A small image classifier, trained from scratch.
Training: soap at rate 0.00098, 40000 steps, batches of 128, held-out accuracy 79%.
Rows from block 4 of a small image classifier, named by matrix and row number. Rows with one number belong to one neuron. Each number is 128 + 32 x the weight over its row's rms, rounded and kept within 0 to 255. All counts start at 0. Numbers have three digits each.
Before each neuron's rows are labels from the 100 images, of 14976, where the neuron reaches its highest value: "lies over" is the class under the peak. Only what is clearly more common there than usual is listed. The data: rendered solids tumbling over patterned floors. In brackets: how many of the 100.
# fc1: MLP up (model.blocks.4.mlp.fc1.weight, 768x192), inputs 0-191
# fc2: MLP down (model.blocks.4.mlp.fc2.weight, 192x768, transposed), outputs 0-191

lies over: star block (29)
fc1.154:127128121128128128126128128129128128128128127128120129128129128128128130130141128123127128206129129129128128127128000128131128124128116128127128117127166090128128111128139128128128090123128146128131128129128130128128145128128151127129128126129129128128129118128129128128128130127000129128134128142128128129135128130124126136128125128118131126125091130128128129129128127128128133128128128123128128129126120128128129128128127128127128128150128135128128134126131128131114128128128132128128128132128128129128128128128128125128128126125128131128128128128128128128133255128128128128
fc2.154:127129128128136132128128129129127129122128128128128128128128128128129128128128129128128128134127128113134128128128127128128128128128128128124128127136128120128128128127128152128128128131132128128122128129128255131129129125127117152127106131124128128128130129128126133117127128129140128128128127129128126128128128128128128128128128128128135128128129127129128127128206102129128128128128128128134128125137128128129126128128128128128128128095121128128128129127128128123128128128128128128128129128127128126128127128128132128128128128128136128128128125129128127128121000151128128129

lies over: spring (58)
fc1.666:131114127128130130129128133139130141128133122128128139118126126128133118128129075130113128134073128129111128128128126127153130120141147128140127191131128127126129146142127128129189128129131128128124126127131166128126128131127127128113128109128142125130129132128130156128110131157128127128132127155044131129255103138129125126126131127127165128134124130128128130162093120127129126158128124172140134123128129128128088081121127109128128107127100130127128128123136143129127128130149128128128128089134128122127127101128130128128128108130128129147128255132131130128119128130128129131
fc2.666:126124128128128131128137115124128128116112125141128051128121128128125128128128128114128128128133159128226125127128127128128124127127128127117128127148121124192127125141121128206128124152131128158143131128130132127131128128127128112131126112106128128128128037128137121126127151159128125128133128129065000128113128127124132128125128128129128125128202132128129127140128132102118128128130128107146140128162126127131132133130128128255112132128146128111129128230128128139128128122128092124132129129136128129137121122128128167109128128130129128123128128128128143128128128140128130128

lies over: spring (32)
fc1.190:098128126128126128127128088131121139106112034128153129130130129125128127135193134124127131129125128122167127135139128111083133098127131140132128112126132108126129129128118128128150128128127120128118128140130125128149183123128129124115230128136126174128132127129133072126055128255125160174087123083136129125241127128122130128138129127129107128148137116128133127127129139092125142129127130129189128128125125085120123079128130128121129139128128189199124124140131114108127061141128128183128128126070134125127128100128128182113120126130130114114128255128123125128178125126128136135
fc2.190:126128128128128128122130183117131120121128126176129123107118145135125001127128126063125128128170116130127099147139126135127120000132100167128143127157126132115135114169119049131135119135144128128143128151132138178127136132129127128156103069097129121073131031152134130116130128138125127122112114125132114128060129115131183192131130129112134085116129194128128128127129141128118117116100129110189224160134106129163107117129129133128107076091220140127128129112182156128149143127139126119128128120128128128174125109135121127123113114143157123135127128157019127129129128149125148128

lies over: torus (37)
fc1.688:122127126128128128111128128128129129122133128128129105128130128128165127129128135129129128128098128159096132119129136128131255128128129128126128129158128128129128129129127129094127128086128134129128138122128000088128128098122129128122122217130125128127129117039095081129132128122125122128128127000128129180128128128128128125255127125126128120127146126126128128128112139128122128128116128148132128128128128128131128128128129130128129125131128128128128120255128124054128128128132127127128128115132123128133128117128056128170128128129128128171128128128118124128130128128124128128
fc2.688:128129128129128126128128128121140129128128129128128129128128128127128128127127128127128130151128130128255127128128000128127148128128128020121128125128128130130255128125114128128129128128128127129146128129128129128129127128128128139128106128127128128128126128129131194125128129130131128128127134162128128126128127127131128128129134123124128127127127124128130131127127081128126122125129129128127127131128136133128128128128125128177127127128128127128128128128110123129128105128130138128127128128134128127128128128128201128128106127135137128128181142128128128128135128127129128126

lies over: spring (72)
fc1.616:128128128129128129128128127129146124128129041128123099130127129127126128128128128131124128151128128128128128128125128130128117134130139128123128128133128128127128139188128128125128128109128129125117127084128168126128138128127128129130128127125130126101129129128135128137128145127129133128153079151000117130255098131128096131127124126159218123127127128179131130127128119128130163132155130128122128128116128128128128128127127124135127128128129129160128128155134129165128094128128128070128129045129128129136128104127129128128127128126128131128119165128130133128174127129128128129
fc2.616:124128127127124128128128103115128130236128128132123114123108139128128128128130128124129128128130145129128128128128128129127127127128128127126128128137128128128128128128124132133126128128131128129128131128129128125128126128128128105129126124115128127123128128209128126128163255130128128124127128113000000124127127128128128128129126128194128128128128141128135139130128128128134128128128127125139129107141128135129128128129126128128128128127129128114129128255128128128128128128129127128128128172128125128131122107128128139128128128128147128128128182128127131126128063128130057128

lies over: star block (43); jack (38)
fc1.474:255128128127128128255127128130127138133128128128132128126127126127142129128128127121137129126196128128128128119143137128126128128128129120135126128115128125128128128128128121129128128135255125118126125053128128127128135128126175127145128128128127128139128041128117106146129130127000129128129128189127128128122128128128124124204128128128127127130054128141127129117124128129149129128129128137126128129124129127126132255128128125128128127128132129128128137136087128128132120123113128128129128133127116128128132128128100129122129127129128128128126128128128128128128120126128128137
fc2.474:000128128128128129253128128124127131127130129128128128128128136129128127128128128130128128128128128122128128128125128127128128128129128124128128128128129128255128128128128128134128128129128130128128127128128128128128125128128128128128128128127128128189128129128128130128128128129129128128127128049128127128128128126128128131128128128123128128128110127128127128128128122131128128128127130137129128128127128128128128039128128255128128136000128128128127128253128128128128129128130128128128128128128128128128128128127128128128130127128128129128128128128128128127128052128128128128

lies over: torus (30)
fc1.459:127130128127128128128129128128128106128128127128130128128137127128128121116129186134128129129119132131105130125130137120128128128125128128130128129128128142128128129130128118129128127128132129128121130126128128128123128128128128137131130121128128115124129198130126131128129136130121127128134128067128127128131128127129129128224128128128130128094129129136128119126137128128131127123127128127079128128124128134128128255128128128128128128137127128128128128088119127139128130127126128128128128127127133128126128127128128128142128128109128127128128000128128129128255128127131130128
fc2.459:128128125125127128128128128128128128128131133135127128129121129128128128128131125128128128127128128127128127129128128128126148128129128128128128128128128127054111129128128114128128128130000128125128128127128128133128128255128139127128130128128133128127128128129128131128128128128128127128126128129128128128128127126127128128130128126120128129192124118081138129128128125128111128128124128128130126127128130128128128026128128119134128128128128128128127127128129121129128128128128128128128128112172123128128126128126129129128130128129129128121128129127128128127126128128128128128

lies over: spring (50)
fc1.83:128128128129132128113128121119130110128128131128128128131124131124127128128129128128126128131127130126092120113126131124128060129128129128127128127132140191128125128131127130062128130123133127122113127084124131125131146096125128210114128127117131134128130131128123134144133149129125137128134127128000128128133126128128119139128123128129134128115127131131128128127128124121130128134128129126124128130075128129128123153128128128128129128128126129148128127136142123129127128127126128096127123107128127128126127102128128127130126129128127069128123128128128131128137115128128127128
fc2.83:128133126124113128131128128128128131143128129130128128128123127126128128129133129126128128128128133131129128129113128128120127128131127127128127130128128115127129128126101132128123128128000131128128137129129128119128128128128128000130125126128087128116128128131119128126180128131128128127127123120000127118178125128128129127135131127131128128130128130128138255127128130133128126128132128129128128020128128128127128000128119128128128116126128128127129128150128129143128128128132128129126138130128126126130105024128128173128130129128141127128127128128128125128128071126128128128

lies over: sphere (49)
fc1.687:129119132128131128007128128137158128127128132128128140127127127128128125255119086119130128128129128129046123128128128121135196128128128128129128130128127125128128127127122119128255127124113126129139127132131080089184110126127128129125128235131128128145066130126130128125130127087157106128128139104129132129131126124127138130128136128128127128129127135128129131135000130120121126127138128131132128117142131128161128128128128127130128129128128144129128127133168128130128124130128128130128128048148127128128128128128136113122128127000130128128127128128128131128129128130128128130
fc2.687:113129128128128128128128128124128128132127123128128127128128131128128128121128128126128128128128127123137131153145060127128127201143128126127128128130128129151255128151128131129128128153255128170130128127129128127128128128128118128134000128128128063128128078128128128127150128128128128129128140128128128102127127128128114128127128128128128128128188127128128128000128132127124123127104136128126128128128128127134127128127128128126128128128128128114128128154065127122128128126129127128128127128128128129129128128128128131127126128159128129128138128131128128128128127128128128128

lies over: torus (59)
fc1.192:138125103127125128147128127128142091158118144128116136126089138157128140121128100000130128155176132128132161123129131128126128134200105140156128129121123043077143131125098128108180153114074109128135128123127129092130100179128139136134167129117125150165130128132133114123154136128169132126122138255174069104121113128139127113128116128141128128127109124106184128117130098128124216122126138130127128137128133128128109099128124129000124128140094119155143114082103143148136141129128128128128131129108150080127128046128155151074133128128188127118216120128108118128084157143123110130
fc2.192:126167128125122136104126050130152139150130132131187123129118127130122128080120128119132128154128128127014118128128124129116122129133000105128128126128119131128128128140128091128129137095103133133130255181145130127121123128135153116144000128128129143127128118110156203123129134113130129126128132161071160129189128130129101127121155132128180129148128131109128128129140133137128143131130105000097126130148139139126070130128114115130128118126127129108120128092132135128118125143128100161128128122121139127126128125128127128128128130120164163123028128113153100156128129132131134127

lies over: sphere (40)
fc1.442:128129127128129128126128127128134171119128127128128128129139129128123133129116128128097129129127127128110128108128132121128128155130128128128128125128129128145119131128128143141129128127136129128131107128128131128255128123127128127128128138136128129126112130122104212128145100126128127128127145131128129128128122128128129129138133128128127146128128131128124128129000128129130130127123128115128128027128128128128128128128139132138128128161125153128128101093128114119128128128130127128128127142121128127130128128128128115128127128130112132129127008128128123128128130128128128128
fc2.442:130132128128128128116128024128128124129128128127140117120128042130128128128128128128128128130128128127130128128137115128128128216128124128127128128128129127128132128128128128129128133149129128128128128106128130130127127128128128128128128128145128116129128055128128128127255084105128128128127128128137127128128128128127026128127129128130127112128128129128128128132125128128128128132128128128128127135128128129128130128131128128128128128128130128128128114153129129126128128128128125129128128116124129129128128128128142128128123128128153128132127255128128113130128141131131127128

lies over: sphere (33)
fc1.103:129134137123126128125128119131103134107126122128150128130076110134128116135217128130117127128128128129128125128128127148125086132128117138123128131217129127129128112125107126090124166125057135109055127134131110128176128129128141168127128123128130125128123143128128126116130132128091109100206153128141122128064126128128151100128130128131133129129154105128168128174000134127128124208151147130136128129128131134124113103128129049118129128146128087133132132139106112127066119134125125119128139129131127124130128116128133132128117127103255125128056129128130136128124125129124128131
fc2.103:129141126126167121127148129128123164179171127124144084093128114141150104135120187126122136128120128210129127215173125128070093140128093121127147128105126025255130127171128143152122203140199132128122119128128128091128128128158127128130128128149128126128000094104134171079127090128178125139135128128116127130121128128102090134128130129128122087125166128129089151123128153153129129130026128119131124127128001128134125123138128154136127141119158128116128130128142141132197122128128063209129128147132202130128128108130128141102113128130160129128083149152134116187128127173142128123

lies over: torus (34)
fc1.698:064127241124130128133022114122128169092129119128121159106126128129123150129130128073110171178146131129129129128213121127079118108128113129163128151118124071123128136128021130255137113133083103129127125128129128127128130130128194128128127060130000155063128129140131131128140162129127126133128123119129219127142123128124128125135115129166128206125132112135123128131142127125114141131135147114255128154127141128127134095128117116121145132126110125134126115093096130129142086236127128141128128141121127130128129137128127162125128114128130126127117127128127136128095138124123129125
fc2.698:130130092116144171129122113115216131229091141138128127012113122131133128093122129085120127158139128114137126142121128128125129119129123130043138119128143100179128130141130128125174105127132103104192111131130132144137129130102146138129067168130135128128135123128126164151128151126131130122169182001146154114166131130125126128126128134124121122128126098126159132127113156130125141128152134152130106142127126129122152174148116235126128129188127132158128128058122127129124106080080126136130130128118145007128038102140121142128118088110134001081163129132126007123101134133191139179

lies over: sphere (30)
fc1.149:132128083137128128102130085163127116130129128128128150128124129125130121127179129130128128166127127129074126134128129131137137153128129130128128142128191197108134139128126101113128122108127161128132124128128128000125127126130128096129125126126139131130139255145127127113126130118161128124128132122128132106124122126128128135000129128126123128102126128116129125186119129204115089128128128134136128123128129127101128160125128127091160134127144130124130127125141129145094088157182130129127069029140129188128127108128116122128140128129121128129128048131106124129133107129128143128
fc2.149:121128132128128128127128118127128128128128128128128125128131128128128128128127128128128128130128127056128127128145128128128145139129138126128129130128128113128152128128128128130128126148129128128128127123128128128125129128128128123128128131127128121130128090128128128128128128128128128128128127129128126126128128128128030129128128128128128128128126128128127130119128128158119130127126130128120117126129128128137128106128129127255128128173128128128128128140080129129128073128129128128128123125128128128128128128129126129131128128131132128128150128136128128128128128128129128128

lies over: sphere (37); egg (25)
fc1.235:128128066127130128128126121129128132126149129128127128128117000128126108129127128128155128128126130132125138130128126126138131128127129000128129129245123128126128142128160121127128125129137128128127127130128128129112128128122095132128121187113178125112132127128034125129124129125125130018128119128141255130127129122132128128062128128126128128128129136126128135128118133128119128129122126129128128126128127128131121164128132128123130129139127125099129125137128117133122000128131125128126123128255125124129126123127121136136129115059129134129143128128128130127129130128122128125
fc2.235:129128128128128128126128125124128129128128132128129126128128129128128127127072128128128128130127128125128121129128128128128128130128128128128128128128128107128129127128128128128128128131128129128128128128127128119128128126128128128128128127127128138128128129128130128120128129128128128133128255155129128128128128128129127132128128129128129128128128121128129129128127128128127128128128128128128126127128129131128124126128128128255128128127128128127128128132128128128128128128129129128128122126128128130129128128128128211128127128129128128128143128128128127128128128129129128128